From a checkpoint of a small contrastive image-text model: encoder depths [3, 3, 3], trained on rendered made-up planets.
Rows from block 4 of the text encoder, named by matrix and row number. Rows with one number belong to one neuron. Each number is 128 + 24 x the weight over its row's rms, rounded and kept within 0 to 255. All counts start at 0. After the name is the row's rms in percent of the matrix's.
# fc1: MLP up (text_encoder.blocks.4.mlp.fc1.weight, 384x128), inputs 0-127
# fc2: MLP down (text_encoder.blocks.4.mlp.fc2.weight, 128x384, transposed), outputs 0-127
fc1.63 093 [142 151 167 121 103 127 127 136 126 129 134 153 138 144 147 107 105 129 201  69  97 130 155 123 133 146 122 127 138 137  92 157 147 140 135 108 107 131 121 130 164 147 169 130 123 152 158 104 120 124 130  77 171 100 133 130 114 125  94 111 177 129 147 140 138  90 109 130 105 149 159 145 107  83 145 122  99 127 143 150 109  83 134 125 148 120 133 121 111  88 130 117 145  99 125 111 131 102 128 159 168 105 144 159 126 111 132 202 101 106 129 140 121 134 128  83 120 194 144 117 102 162 150 158 138 129 112  98]
fc2.63 084 [129 128 140 115 180 109 129 135 111 141 121  76 126 111 134 129 103  93 118  98 134 131 144 131 146 126 117 114 168 131 127 102 161 134 139 136 135 144 114 130 133 125  88 149 118  92 120 130 114  63 146 122  88 135  59 124 111 131 116 117  82 134 133 140 158 127 190  95 118 144  96 116 147 129 135 128 161 127 175 118 132 138  78 128 155 130 127 151 108 145 135 123 147 141 126 115 125 119  94 152 112  57 162 152 101 144 107 120 142 116 124 149 139 115  57 166 129 140 143 127 173 107 137 140 155 135 153  82]
fc1.64 094 [124 115 144 152 145 161 115 130 121  71 142 116 146 132 119 117 142 125 166 131 114 137 151 167 152  90 173 131 116 139 128 124 148 143 128 109 153 127 149 130 170 110 134  65 159 117 143 118 136 131 138 122 123 127 111 148 128 132 131 144 111 163 102  70 138 109 119 133 156 199 120 131 201 128 138  97 137 141 162 113 116 144 112 147 101 100 144 124 160 124 143 140 156 166  96 103 127 131 178 124 142 103 103  92 131 189 111 159 139 134 128 152 117 161 152  86 106 127 153 129 102 123  98 139 132 121 126  78]
fc2.64 101 [131 121  83 138 122 152 103 123 160 145  83 109 154 149 130 114 104 129  72 145 121 181 143 122 113 122 113 133 111 140 151 130 183 118 126 148 128  67 143 141 150 117 145 139 126  89 114 167 173 134 129 169 124  84 159 144 118  95 140 124 154 127 132 144 148 175 115 160 146 127  94 121 149 106 151 114 114 159 122 134 142 134 123 139 129 118 119 130 110 107 150 172  77 121 149 131 131 134 138 123  87 151 115 141 102 141 113 146 131 160 112  99 109  92 133  78 134 187 115 113 116 166 113 154  97 159 125 168]
fc1.65 109 [112  93 164 145  92 152 113 122 155 146 159 124 142 108 137 129  89 129 116 107 134  98 180 123 187  79 134 135 112 112 113 127 142 142 135 116 120 140 141 129 101 117 102 170 104 147 128 127 149  81 112 117 158 117 134 116 115 126 137 125  99 127 122 182 115  42 121 143 113 111 130 129  99 147 138 130 130 134 110 165 114 122  94 150 133 108 141 131 165 174 101 124 114 131 141 136 143 106 133 132 117 124 126 156 175 117 134  92 141 129  99 167 112 132 137  86 117 210  67 145 143 126 117 131 140 140 133 129]
fc2.65 102 [153 119 129  71 129 151 183 129  89 114 124  61 123 161 133 123 138 147  99 117 144 128 121 158 127 142 134 130 145 131 116 130 175  91 112 109 121 125 114 114 105  86 128 120 120 142 132  92 152 166 136 134  91 105 135 133 138 114 170 104 201 145 129 128 117 165  97 115 131 124  97 104 136 144 173 142 127 129 134 114 154 155  88 119 131 139 111 127  94 151 152 127 137 130 169 187 105 143 128 188  86 122 132 128 105  89 121 140 140 135 130 135 154 167 123 167  94 117 112 114 140 106 166 118 136 128 120 125]
fc1.66 109 [134 143 134 131 124 147 109 145  98 125 156 131 131 166 116 141  75  97 125 149 158  97 106  96 157 154 122 159 107 121 124 171 135 128 158 104 144 106  99 108 128 146 135 113 103 128 127 144 136 187 105 128 105 165  72 116 155 118 148 130 142 107 125 133 110 127 161 166 116 134 127 149 116  89 129 127 143 153  90 158 142 161 171 133 104  98  83  90  66 113 110 132 134 130  92 133 142 123 149  98 111 176 119 132 143 141 105 174 114 128 124 132 107 152 136 175 107 139 143 106 149 162 125 126 171 139 157 169]
fc2.66 107 [ 97 113 103 135 115 168 124 113 150 147  85 157 101 135 161 136 172 111 121 106 168 128 130  96 114 121 149 155 142 148 138 101 151 124 123 112 139 133 106 131 143 127 143 151 104 120 129 167 180  77 142 140 158  84 139 107 105 126 124 140 120 150 147 156 153 115 140 150 119 163 128 160 131 114  91 166 123 117  89 118 179 127  97 152 148 133 131 145 148 149 120 147 132 128 163 117 109  81 191 170 100 100 153 117 107 145 163 128 109 110 124 139 126 115  75 149 156 135 129  96 133  76 135 134 139 117  89 158]
fc1.67 095 [142 137 130 179 119 134 137 140 149  82 118 127 142 120 123 125 154 142 127 151  85  91 122 103 147 105 178 136 172 124 106 130 117 108 126 136 153 138 113 129 186 139 185 105 121 141 106  87 136 118 148 153 127 128 115 101 133 144 139 127 128 137 123 124 126 127 141  85 144  99 119 117  64 175 111 102 116 127 150 118 117 114  97 113 106 106 126 208 118  61 140  80 157 151 146 115 152 129 125 107 118  97 155 144 131 130 105 137 110 131 119 142 130 169  93 103 106 153 135 107 131 107 130 135 125  96  80 111]
fc2.67 111 [157 148 110 138  62 173 150 119 134 105 117 183 113 132 147 124 113 112 179 122 164 109 103 138 100 141 113 161 127 126  94 135 128 121 126 148 156 173 130 129 140 133 101 160 124 145 140 117 133 123 106 129 101 132 157 106 113  61 127 133 122 150 105 137 134 110  99 132 155 146 116 137 136  89 165 151 123 168 129 183 139 132 105 148 159 134 131  89 125 126 133 178 121 125  98 138 113 116 145 123 131 110  96  78 164 107 144 136 115  98 108 160  97 125  76 122 128 130  93 146 165 133 159 134 136 126 121 182]
fc1.68 088 [128 131 119 117 129 151 101 130 129 150  94 129 125 133 142 160 135 154 113 137 121 132 132 108 128 137 110 145 131  90 153 160 165 136 144 118 122 136 122 147 133 100 127 139 117 146  95 128 152 166 119 144 121 120 147 142  93 180 138 133 180  91 112 142 130 162 154 148 108 144 111 124 100 124 137 104 126 110  59 100 103 140 143 163 142  95 172 160 114 137 131 189 122 147  88 141 129  65 174 113  94 145 138 150 127 128 139 106  84 153 165 113 136 133 138 105 120 108 156 126 121 115 110 190 183 166 128 158]
fc2.68 087 [119  93 126 120 113 122  85 143 164 129  92 136 151 178 123 103 116 114 130 121 139  93 148 110 109 115 102 147 139 105 136 130 111 117 131 103 154 115 113 142 112 162 184 108  85 128 129  67 125 110  71 144 127 151 120 109 149 142 121 105 117 130 140  98 152 119 133 106 154 172 160 129 155 130 126 147 131 147 127 163  71 114 103 108 132 143 122 142 147 127 125  82 120 145 142 197  95 148  98 139 104 150 124 123 113 132 105 168 142 126 114 119 169 125 125 167 132 128 108 114 171 164 151  86  84 107 126 154]
fc1.69 113 [179 139 152  92 120 141 190 126 132 131 158 155 122 134 127 100 103 119 135 119 121 147  99 103 106 155 108 157 141 111 109 120  89 136 192 122 143 122 111 129 147 138 126 112 176  80 102 120 140 126 136  70  83 121 153 140 123  75 141 139 150 174 125 126 104 109 110 118 143 107 117 167 129 181  99 160 125 121 113 131 171 151 123 108 108 121 127 123 137 131 125 124 122 129 125 106 130 140 161 169 132 163  96  99 145 135 132 128 131  94 128  96 154 136 152 130 125 135 120 120  69 141 127 104 141 127  75  82]
fc2.69 106 [115 137 100 158 145 128 194 140 148 147 119 103 129 148 133 130 107 105 120 140 100 121 103  91 153 134 135 131  94 109 116 146 156 160 131 136 160  59 127 178 170 146 108 114 137 145 131 104 108 129 128 149  90  98 162 119 103 128 129 128 128 126 137 142  85 144 118 131 130 118 129 160 151 106 111 143  95  98 147 178 116  61 136 136 123 118 117 117 111 127 133  94 127 152 118 117 141 145  92  90 126 110  84 126 128 125 118 112 126 156  73 158  92 128 129 130 107 143 136 167  80 131 160 147 149  88  79 132]
fc1.70 097 [180 143 165 132 126 132 182 157 121 102 131 115  77 124 137 118 117  90 132 160 131  79 123 119 149  57 134 145  96 136 101 112 131 118 128 107 146 140 116  77 133 129 104 147 147 134 127 166 132 115 146 127 145 188 144 114 126  82 155 125 137 129 135 181 142 148 103 132 131 130 141  92 123 130 116 128 130 101 141 122 151 148  83 139 141  85 156 163 107 108 117 128 123 121 120  82 136 143 164  94 109  76 115 134 150 131  81 123 141 120 135 146 149 139 158 135 169 100 170 167 123 138 127 137 151 125 135 144]
fc2.70 098 [122 101 137 103 109  98  59 146 128 144  98 105 185 127 101 118 135 132 155  77 125 122 140 140 139  76 115 118 155 192 124  98 118 106 128 140 136 129 125 132 149 139 110 141 125 104 122 118 128 158 166 128 128 130 134 127 108 192 132  95 117  87 148 128 141 167 135 166  96 121 142 102 137 151 119 162 131 157  81 154 108 137 146 121  94 118 128 105  94 130 103 157 130 113 104 139 106 152  80 196 129 145  87 134 130 123 113 156 107 134 125  88 130 147 146 127 139 100 105 165 135 136 127 137 143 130 116 153]
fc1.71 106 [171 127 131 130  95 147 122 100 146 134 150 131 120 108 155 139 152 106 116 156 126 146  89 101  96  65 132 150 110 128 189 164 131 183 170 143 139 139 121 150 130 105 117  85 106 118 161  92 127 118 125 146 105 154 143  96  74 139 166 132 125 124 126 108 143  98 177 129 153 147 129 158  94 148 119  51 137 122 138 127 145 122 119 144 133 130 132 147 136 113 142 124 120 132 146 122 113  97  91  98 114 120 133 128 101 149 126 114 138 180 127 117 116 137 125 151 151 106 149 188 137 151 128 148  78 150 127 136]
fc2.71 107 [121 132 124 156 143 116 144 109 128 109 169 151 120 114 130 108 116 191 119 150 150  94 129 141 130 135 177 122 128 112 127 160  78 127 143 121  92 124 153 154 103 112 183  81 109 134 101 127 198  80 120 149 121 105 106 133 133 139  74 139 119  97 138  82 134 118 132 134 114 115 122 124 101 165 178 135 115 129 120  78 128 110 124 126 141  89 114 163 125 147 133 128 127 146 126 130 153 124 172 118 121 116 129 131 102 113 124 136 140  73 112 138 159 113 124 128 116  68  85 142 150 124 132 114 172 125 126 164]
fc1.72 112 [139  73 103 130 138 125 148 113 118 102 161 211 182 122 145 107 141 119 103 117 105 125 129 113 130 142 131 134  50 101 104 145 110 105 101 157 152 124 143 138  91 133 155 121 122 143 162 147 127 105 136 126 141 126 110  74 103 137 131  90 148 120 129 105 123 160 129 139 158 130 137 143 119 139 161 109 128 116 103 120 136  66 162 153 128 135 185  97 114 128 124  86 130 105 105  98 132 144 139 127  75 127 152 112 117 128 129  86 115 161 177 133 142 129 124 101 123 105 150 128 117 113 128 128 145 103 153 131]
fc2.72 112 [118 173 121 125 125 173  87 165 128 122 158 158 185 184 103 136 141 149 112 113 134 122 170 131 172 107 129 131 152  84 127 128 130 134 176 149 139 130 169 164 133 126 185  96 121 132 151 111 108 147 118 142 135 117 174 121 122 163  99 114  68 119 123  91 137 103 128 128 126 140 119 122 156 124 127 119 105 112 127 118 128 134 109 117 136 158  95 117 180 143 124 155 117 134 133 157  90 116  95 135 127 195 138 129 161 174 145 169 135 101 111 114 128 121 107 130 134 133 140 130 136 108 132 117 131 125  82 150]
fc1.73 090 [121 142  89  73  97 126  98 121 135 131 135 115 106 118 143  73 124 130 111 145 115 136 130 133 138 122 165 111 136 102 112  92 146 112  96  82 181 166 113 122 154 121 176 149 128  91 131 169 127 139 177 120  70 152 177 116 165 126 118 126 135  85 106 124 118 164 138 130  93 132 141 118 132 160  94 153 130 104 126 123 129 149 136 165 185 120 123 171 125 125 138 118 150 150 145 147 130 164 127 141 120 142 160  99 138 156 117 117 139 132 146 157 120 129  96 159  82  90 112 164 128 131 126  94 119 127 107 140]
fc2.73 110 [126  81 155 141 129 138 102 154 168 128 127 126 111 142 167 131 114  93 122 140 135 132 115 128 134  88 108 105 113 162  73 140 107  97 130 124 135  67 123  99 170 143 151 143 105 116 132 105  99 155 123 108 123 128 122 109 131 141 113 135 123  95 135 103 127 156 137 123 124 123 175 136 121  92 114 135 146 124 102 177 108 128 118 165 203 130 134 118  67 134 125 122  80 172  89  99 104 121 137  86 108 102 140 144 117 188 131 171 143 129 121 139 113 164 156 110 135 123 141 150 124 142 129 162 106 118 114 143]
fc1.74 104 [118 143 110 102  97 136 143 132 167  76 117 158  84 154 108  81  94 100 160 114 128  86 122 150 146 136 172 170 107 138 132 105 163 126 112 127  86 134 135  95 136 129 130 186 154 125 117 124 148 124 120 122 131 126 114 132 103 106 148 148 117 129 115 117 143 132 128 127 158 155 116 126 122 135 117 163 187 118  78 137 128 143 130 103 149 126 125 131 158 166 102 108 145 174 168  84 137  91 127 100 128  67 105 116 152  93 144 132 161 174  96 152 127 126 147 131 141 146 151 140 132 154 112 129 130 116 166 149]
fc2.74 104 [159 125 185 151 131 110 177 110 129 138 134 137 145  90 128 144 155 197 103 122  79 138 140  78  91 136 156 137 168 115  89 122 108 160  79 129 162 124 149 111 137 116 130 103 137 100 146  99 155 139 122 146 133 102 121 149 151 112  98 126  93 119  97 161 162 126 147 120 180 144 130 126 139 125 177 131 108 118 133 133 130 140 127 135 183 154 103 119 136 129 113 167 127 138 115 146  98  98 134 198 118 125 127 124 103 118 120 129 185 138 161 130 173 120 118 143 127 138 123 143 130 122 142 119 125 102 132 113]
fc1.75 088 [138 131 121  98 109 131  81 148  98 182 139 115 139  97 110 126 171 115 138 126 125 109  94 124 126 107 140 120 157 155  85  90 100 122 136 137 103 124 127  94 120 150 148 126  65 102  94 130  92  74 139  80 144 148  95 122 151 164 116 137 119 102 147 143 121 133 132  98 105 143 108  87 129 126 159  97  94 125 128 126 148 130 132 125  67 119 138 142 110 142 160 106 150 175 141 109 120 149 145 126 135 143 110 126 124 107 120 119 116 171 128 138 138 133 147 176 143 147 136 130 181 104  78  82 109 143 152 143]
fc2.75 103 [162  97 116 143 117 184 129 179 152 135  97 145 130 128 172 126 115 113 149  93 158 124 168 151 156 128 120 102  60 109 129 127 119 121 121 141 122 135 122 125 149  85 111 121 100 135  94 140 111 160 170 162 108 129 103 197 119 119 124 131 175 125 156 120  70 101 168 141 138 108 108 120 129 118 113 124 121 118 147 113 101 137  93 112 142 130 101 155  90 132 131 105 140 132 115 185 127 146 132 123 126 139 148 183 120  80 139 157 135 128  67 106 125 127 130 142 105 126 137 135 115 129 122 136 129 124 158 150]
fc1.76 104 [182 112 129 116 126  97 171 128 128  87 124 120 153 137 133 127  85 133 129 122 144 131 125 137 120 109 134 127 124 126 147 117 145 127  78 132 201 164  64 135 132 176 120  92 129 125 123 143 130 125 128 141 109 111 145 127 135 108 134 118 138 145 118 196  93 124 142 130 164  99 114 137  81  81 180 156 139 136 201 121 132 137 127 125 116 148 137 125 125  99 120  83 162 135 118 155 127 150 159 144 136  69 124 134 127 118 113 129 145 144 120 110 118 127 140 140 142 116 131 129  86 156 176 173 134 124 119 147]
fc2.76 105 [134  99 123 125 128 138 137 160 142 134 143 135 116  96 146 128 151 146 123 148 131 122 133 130 128 118 145 128 136 125 142 140  91  81  91 167 118 183 176  67 143  95 163 152 150 146 109 131 142 160 180 127 105 135 129 128 149 132 144 122  75 114 158 140 129 135 124 100 112 203 129 133 107 132 144  84 119  89 126 109 164 104 137 133 148 154  91 144 109 146 128 149 111 132 186 116  88 107 130 125 126 102 159 131 123 129 103 131 148 167 156 140 103 146  88 101 130 172 147 128 166 152 123 158 156 134 108 114]
fc1.77 093 [146 112 125  82 116 120 121 122 135 122 154 127 141 107 179 117  95 107 135 125 103 124 127 102 127 158 152  97 137 143 126 129 114 133 137 128 140 131 170 137 103 110 123 108 160 102 128 101 126  64  82 159 119 111 117 120 125 115 173 118 221 148 168  82 104 114 133 134 135 140  93 134 121 117 119 102 146 128 113 144  97 134 101 133 130 120 161 147  93 104 128 117 156 106 130  93 162 141 142 118 138 102 172 118 154 134  83 178 154  97 116 123 171 170 100 156 113  97 141 133 136 135 130 117 130 138 104 162]
fc2.77 103 [164 128 123 105 127 138 100 145 157 162 118 162 153 188 130 105 136 136 164 138 148  81 136 121 178  86 117 116 159 116 176 135 158 126 139 137 144 117 140 150 117  84 118 137 141  97 138  94 158 123  90 119 127 112 141 111 122 150 123  89 127 120 127 109 164 127 156 115 117 129 123 128 131 149 132 140 106 155 131 114 154 114 149 126 137 119 124 108 140 141 112 164 127 165 163 161 131 129 141 153  79  88 180 116 124 128 128 135 122 128 131 137 142  99 135 161 125 167 130 106 154 119 184 163 182 129  72 184]
fc1.78 103 [149 129 123 128  78 150 139 133 124 114 145 130 135  95 131 174 127 111 136 107  86 148 128 130 126 136 111 163 151 129 151  86 141 139 125  80 118 124 115 178  90 135 148 150 150 105 134  95  95 130 113 126 113 134 142 107 149 134 134 116 125 109 110 147 172 133  97  98 123 145 120 142  90 139 100 112 139 106 151 162 130  72 106 113 180 128 127  86 171 126 116 100 102 125 110 110 136 120 128 131 173 125 101 118 103 109 122 132 122 139 139 172 134 156 119 130 155 127 110 163  63  84 169 126 146 105 193  92]
fc2.78 127 [165 126 126 138 132 160 148 136 139 121 153 130 147 132 126 114 101 121 104 206 154 128 128 167 109 119 103 144 120 135 136 135 137  87 140  97 154 113 158 116 157 115 133 129 122 149 105 118 171 127 126 123 107 131 125 169 136 203 123 106 174 147 139 133 157 151 173 155  74 119 165 105 160 126 128 134 111 142 140 113 119 123 134 117 130  83 147  92 100 161 146 150 134 121 125 135 106 136  94 129 138 113  89 143 139  76 110 119 140 171 125 169  98 150 147 163 125 100 142 159 179  89 127 121 130 158 146 121]
fc1.79 115 [147 112 136 123  77 117 101 127 156 124 109 159 135 119  99 107 132 129  77  94 191 124 101 126 119  90 137 161  86  87  88 124 117  99 129 127 122 115 162 129  94 177 154 156 126 131 112 117 166 169 148 128 127 127 119 108 129 103 131 140 128 115 131  95 138 115  94 145 188 112 160 128 174 122 119 131 112 134 139 137 128 110 130 128 105 143 157 159  87 102 120 133 131 148 106 107 106 126 163  97 158 146 130 158 164  97 101 121 136 102 117 135 132 137 112 128 178 132 126 106 123  83  80 140 113 176 104 122]
fc2.79 118 [133 154 111  95 119 148 136 121 121 127 126 112 108 125 131 117 137 117 134 107 126 159 107 140 121  96 137  97  93 142 215 123  93 154 163 105  99 132 103 146 138  46 118 170 129 139 165 154 151 130 125 101 100 126 150 150 137  99 116 154 126 125 105 116 142 129 150 136 113  69 157 116 133 143 166 130 106 136 125 163 119 146 100 135 135 140  66 108 155 120 161 156 128 158 110 128 103  95 146  88 130 127 154 111 155 134 146 121 115 121  86  69 105 151 133 127 143 148 164 135  97 118 131  95 132 115 134 129]
fc1.80 092 [124 128 141 153 115 129 126 183 141 155 137 131 141 127 135 113 132 130 106 143 103 119 180 127 104 132 110 139 149 103 119 141 121 123 125 146 109 101 127 107 130 121 163  99  99 149  91 140 136 148 204 137 140 120 141  92 108 106 120 112  90 136 102 114 120 143 156 130 137 112 132 148 121  85 101 169 141 169 125 107 131 106 131 116  88 146 137 149 146 124 128 128 106 101  96 162  66 131 111 140 182  92  81 160 163 129 128  95 166 126  67 144  85 174 118 140 133 167 114 114 123 167 144 131 128 130 113 143]
fc2.80 088 [136 112 166 119 163 112 117 178 142 128 138 101 117 160 127 110 130 125 118 128 109 107 163 126 151 108  55 139  79 130  88 166 124 115 124 153 123 137 144  83 114 115 106 153 127 108 126  76  91 109 114 120 111  90 124 136 116 119 153 155 137  88  84 147 166 128 127 138 171 164 117 129  91 144 162 104 165 134 113  90 124 121 101 112 154 124 136 119 100 135 122 128 112 150 124 167 110 132 120  87 104 102 138 103 138 124 132 158 125 161 145 108 112 171 187 179 101 125 133 130 146 116 111 127 111 128 153 114]
fc1.81 101 [ 71  96 116  88 128 136 133 104  92 190 121 146 121  97 106 119 104  71 116  82 138 149 138 116 167 101 137 151 129 128 141 157 122 102 126 124  99 200 129 162 180 127 125 118 123 162 139 121 147  87 120 127  89 131 172 142 138 182 118 163 142 127 151 121 127  97 122 143 109 127  93 158 151 135 118 123 144  67 134 126 108 107 137 158 161 128 121 110 114 128 132 137 152 141 100 129 132  96 120 116 117 130 121 126  98 112 105 139 174 119 119 105 127 104 134 129 140 157 108 124 158 118  99 139 137 144 118  82]
fc2.81 094 [110 142 127 135 129 107 124 127 166 127  86 138 118 127 135 170 128 107 113 136 139 123 102 112  41 172 130 127 140 178 121 129 119 141 128 140 127 124 136 144 121 134 176 155 111  93 116 106 129 130 101 220  89 124 141 101 123 160  97  96 137 114 119 150  82 132 178 132 112 130 116 123 113 142 122 131 113 125 118 133  74 119 132 143  98 127 118 115 131 123 104 132 151 122 111 116  93  97  95 135 126 178 131 111 110 121 136 128 128 161 103  93 105 132 135 141  95 108  71 161 145 139  99 161 162 107 129 117]
fc1.82 098 [101 158 115 123 128 141 135 179 104 125 142 139 115  92 149 168 131 140 118 139 134 137 116 133 117 118 127 144 108 143 134 126 127 127  78 139 113 145 140 126 134 147 118  93 113 176  88 133 129 120 169 122 134 145  86 117 126  97 130 149 133 143  95  51 115  83 118 115 142 110 128 117 124  48 174 163 104 144 119 166 133 125 137 104  96 158 135 103 129 135 101 175 131 151 174 144 111 129 124 167 112 101 160 165 126 136 105  74 118 109 124 133 112 100 155 152 107 122 118 118 139 143 147 124  92 148 155 164]
fc2.82 092 [130 113 136  79 126  79 112 122 146 122 118 103 168 106 175 162 127 154 134 102 115 133  99 118 127 143 158 148 130 120 154 132 161 136 127 113 201 114 128 142 100  94 169 137 114 127  93  92 139 148 158 114  70 126 177 123 128 125 189  69 134 132 143 138 154 143 153 131 136 142 145 126 129 120 139 156 127 158 106 127 111 119 126 119 126 103 155 145 139 167 114 107 107 106 142  85  99 176 130 150 131 129 135  99 113 112 162 176 127 156  94 123 162  92 139 125 128 120 126 153 128 124 162 149 140 100 123 151]
fc1.83 089 [131 115 109 103 170 147 154  97 113 117 127 131 117 140 138 160 127 116 126  94 172 102 161 153 114 107 119 145 133 150 161 144 168  85 113 100 138 124 120 127 115 122 126  99 118 102 156 117 138 140  98 116 148 124 106 131  71 156 135 128 125 129  70 141 106 150  92  93 135  82 139 123  60 117 167 172  83 126 139 140 116 156 111 109 113 128 131 111 142  91  90 128  86 153 126 141 140 116 126 121 126 124 139 125 127 136 117  96 157  96 184 118  88 166 131 127 136 140 156 108 141  70 126  79 127 123 135 149]
fc2.83 112 [132  93 114 136  76 108 121 126 128 179 127  89  86 178  48 155 129  98 103 188 117 155 114 118 100 169 110 121 129 162 127 123 111 128 127 175 113 123  87 163 120  98 123 130 137 133 131 140 127 151 114 145 160 130  91 143 115 144 155 123 175 153 114  64 111 131 118 116 120 138 128 121 127 134 134 129 159 106  89 171  94 138 142  95 129 120 118 151 124 135 129 139 134 175 132 105 117 127 150 136 128  84 103 155 104 112 136 112 105 128 187 127 121 128 135 124 129 144 102 140 145  83 128 128 134 130 124 130]
fc1.84 086 [151  96 128 126 117 126 123 194  99  80 104 155 118 122 130 109  89 100 138 126 123 129 123 114 140 122 131 124  96 108 158 151 116 141  91 151 143 144  88 112  83 132 120  91 102 107  65 196 156 128 101 120 137 145 118 120 117 134 175 116 173 119 120 146 129  82 144 126 195  98  99 123 157 110 131  94 135 115 121  94 111 157 165 132 122 132 128 140 155 138 113  93 146 158 144 107 161 119  86 126 123 130 130 146 153 124 161 114 146 174 122 125 128 135 157 130 160 129 140 128 117 133 162 132 131  97 101 114]
fc2.84 112 [129 129 163  94 143 137 137  88 107 124 133 105 127 129 133  99 141 142  95 160  93 124 101 123 127 130 133 149 110 166  91 185 127 166  93 148 121 100 116 152 154 167 128 109 122  93  84 126 124 120 127 134 137 152 127 104 135 116  96 122 179 142 151 132 159 141 125 153  66 133 133  68 141 119 120 118 108 131 150 141 148 160 108 148  88 116 123  96 119 129 154  99 134 144 129 153 141 136 139 134 105 170 156 133  80 156  92 129 104 129  70  98 125 122 147  96 102 143 157 135 118  92 191 130 122 117 105 131]
fc1.85 097 [109 118 111 110 154  98 149 128 173 134  96  78 128 108 119 189 105 125 144 123  99 123 141 133 111 105 168 134 143 124 148 171 118 120 124 124 142 147 150 161  88 132 120 142 139 173 141  88 114 130  95 133  68 146 109 112 120 134  85 135 128 151 134 125 159  87 123 111 121 129  94 130 147 180 196 149 118  88 110 148 127 118 136 149 127 115  77 124 135 130 131 124 132 119 135 118 116 121 153  81 178 149 142 127 124 141 116 130 142 138 112 127 157 160 141 124 129 144 141 143 119  99 156 110 113 209 135 101]
fc2.85 097 [113 163 112  84 110 122 119 133  93 124 128 123 185 142 145  88 144 115 123 136 157  98 115 165 132 130 132 173 111 175 171  78 170 122 129 143 131 151 151 145 124 129 128 111 107 130 126 146 113 157 132 100  81 112 118 125 108 101 111 132 180 139 131 133 146 107 104 117 102 109 105 155 133 130 135 166 186 107 103 152 140 165 115  64 122 158  93 122 144 126 127 128 118 119 150  93 136 163 141 121 128 160 132 171 132 139 138 176 145 105 148 167  92 178 114 138 134 138 151 118 133 128 120 115 115 114 103  96]
fc1.86 089 [ 98 154 110 122 112 131 155 113 111 120 131 126 124 154 132 121 125  88 145 132 127  85  98 143 162  91  94 119  78 102 142 134 116 119 119 149  99 129 128 161 110 149 125 123 112 120 100 119 125 120  76  97 125 168 158 120  94  86 164 166 123 125 111 137 160 120 141 107  93 136  72 126 164 116 112 113 149  80 145 152 127  88 131 145 145 123 115 106 133 145 153 151 103 137  95  94 101  92 100 179 164 117 124 136 133  89 143 133 127 144 134 117 112 158 121  71 148 133  81  94 175 130 144 146 119 154 120 150]
fc2.86 113 [133 144 175  96 143 121 107 121 139 146 157 121  59 151 171 130  78 134 123 102 145 122 132 119 136 142 109 131 113 123 118 125 123 131 145  83 115 157 167 142 108 118 124  68 126 157  90 132 112 156 148 124 117 136 144 131 166 122 122 105 152 123 148 114 123 130 131 151 129 107 156 147 152 128  89 150 130 187 168 162 125  65 107 117 151 132 115 155 124 141 100 133 139 100 178 118 117 168  90 116 151 149 132  78 111 145 123 144 119 143 116 139 135 129 136 145 146  78 125 159 165 107 125 132 128 122  98 182]
fc1.87 102 [170 109 152 136 155 120 128 113 127 136 155 168 128 112 167 127  82 107 141 125  98 108 103 127 135 132 113 119  96 139 135 154 121 164  97 161  75 136 109 133 158 122 109 123 167 128 114 151 158 121 129 170 144 158 127 149 128 139 121 157 127 105 125 116 187 113 121 101 174 119 152 107 133 133 119 174 101 134 146 110 137 181 110 100 124 128 130 129 133 114 113 100 134 109  96 137 156 118 148 186 113  98 121  80 156 159 115 131 198 105 114 103 165  91 113 106 149 136 139 121 129 104 128  80 143 139 108 146]
fc2.87 106 [121 115 152 131 165 147 112 114 126 119 144 137 132 133 128 115 150 108 155 125 157 136 187 130 116 125 148 154 115 106  74 168 143 178 151 113 109 130 111 154 133 127 157 102  88 158 146  97 164 136 105 104 137 130 123 123 125 143 117 122 106 122 101 107 126 128  97 120  65 136 126 106 111 112 140 115 131 205  93 118 101 192 171 115 171  97  63 134 172 155 118 125 126 120 115 150 155 151 147 132 123 120 138 132 121 116 141 133  97 104 130 120 120 138 143 149 124 165 133 106 126  76 135 145 164 115 151 130]
fc1.88 090 [150 127 117 109  89 164 106 177  84 127 153 133 144 142 117 152 150 133 132 100 142 122 132 170 144 109 120 120 114 123 122 170  73 117 136 127 107 115 134 143 138 139 167 105 132 123  94 138 130 135 197 129  91 135 122 103  87 156 125 130  98 136  84 163 105 125  99 138 131 156 114 142 102  75 137 112  58 127 135 127 145 128 132 160 159 129 127 180 110 133 161 119 126 129 127 115 127 115 118 121 153  91 137 117 164 135 114 139 192 145 143 130 111 140 125 145  89 141 123 188 134  97 113 157 107 138 135 146]
fc2.88 094 [119 127 109 182  81 148 128 141 124 128 125 124 144 159 140 147 163 136 190  95 162 107 138 149  97 138 107 129 162 121 158 145 130 160 123 132 124 134  77 112  90 132 124 116 162 126 176 117 137 127 109 144 100 129 145 114 143 154 123  99 109 128 112 135 102  98 150 129 111 121 122 126 148  91  96 117 120 126 109 128 128 119 142 128  46 145 128 132 139 123 129  86  94 133 157 108 129 127 139  79  97 111  99 105  97 118  93 135 156 118 153  91 148 108 131  79 107 136 129 156 147 163  82 121 174 158 142 100]
fc1.89 086 [123 119 143 115 127 131 138 140 118 160 121 168 125 162 113 129 138 140 118 132  97  98 135 140 127 109 130 125  95 141 129 106 139 142 156 171 144 123 138 155 150 140 167 199 115 130 127 130 131 110  99 101  93  99 150 162 128 125  95 123 129  85 153 149 122 130  95 144 159 129  70  87 127 140 119 133 125 124 139 123 105 137 128 130 160 118  89 107 204 120 137 123 159  79  89 115 169 145 129 142  98 118  85 126 157 105 102 101 133 154 121 130 112 162 180 140 162 162 151 124  79 104 165 128 133 131 107 145]
fc2.89 108 [131 106 132 111 139 115 155 131  74 137 175 112  86 183 129 128 109 133 128 137 130 134 102 158 130 125 131 161 139 149 151 132 146 165 180  86 111 127 125  60 123 131 124 139 135 120 114 146 132 155 127 176 139 138 128 112 153 127 131 110 166 120 134 131  85 126 176 130 117 127 159 146  91  89 152 133 130 132 173 116  68 113  77 149 130 120 133 125 186 132  92 121  75 109 131 135 122 155 127 126 125 130 141  92 122 126 171 134 107 114 127 136 111 143 130  99 131 127 102 101 132 126 144 118  86 138  72 123]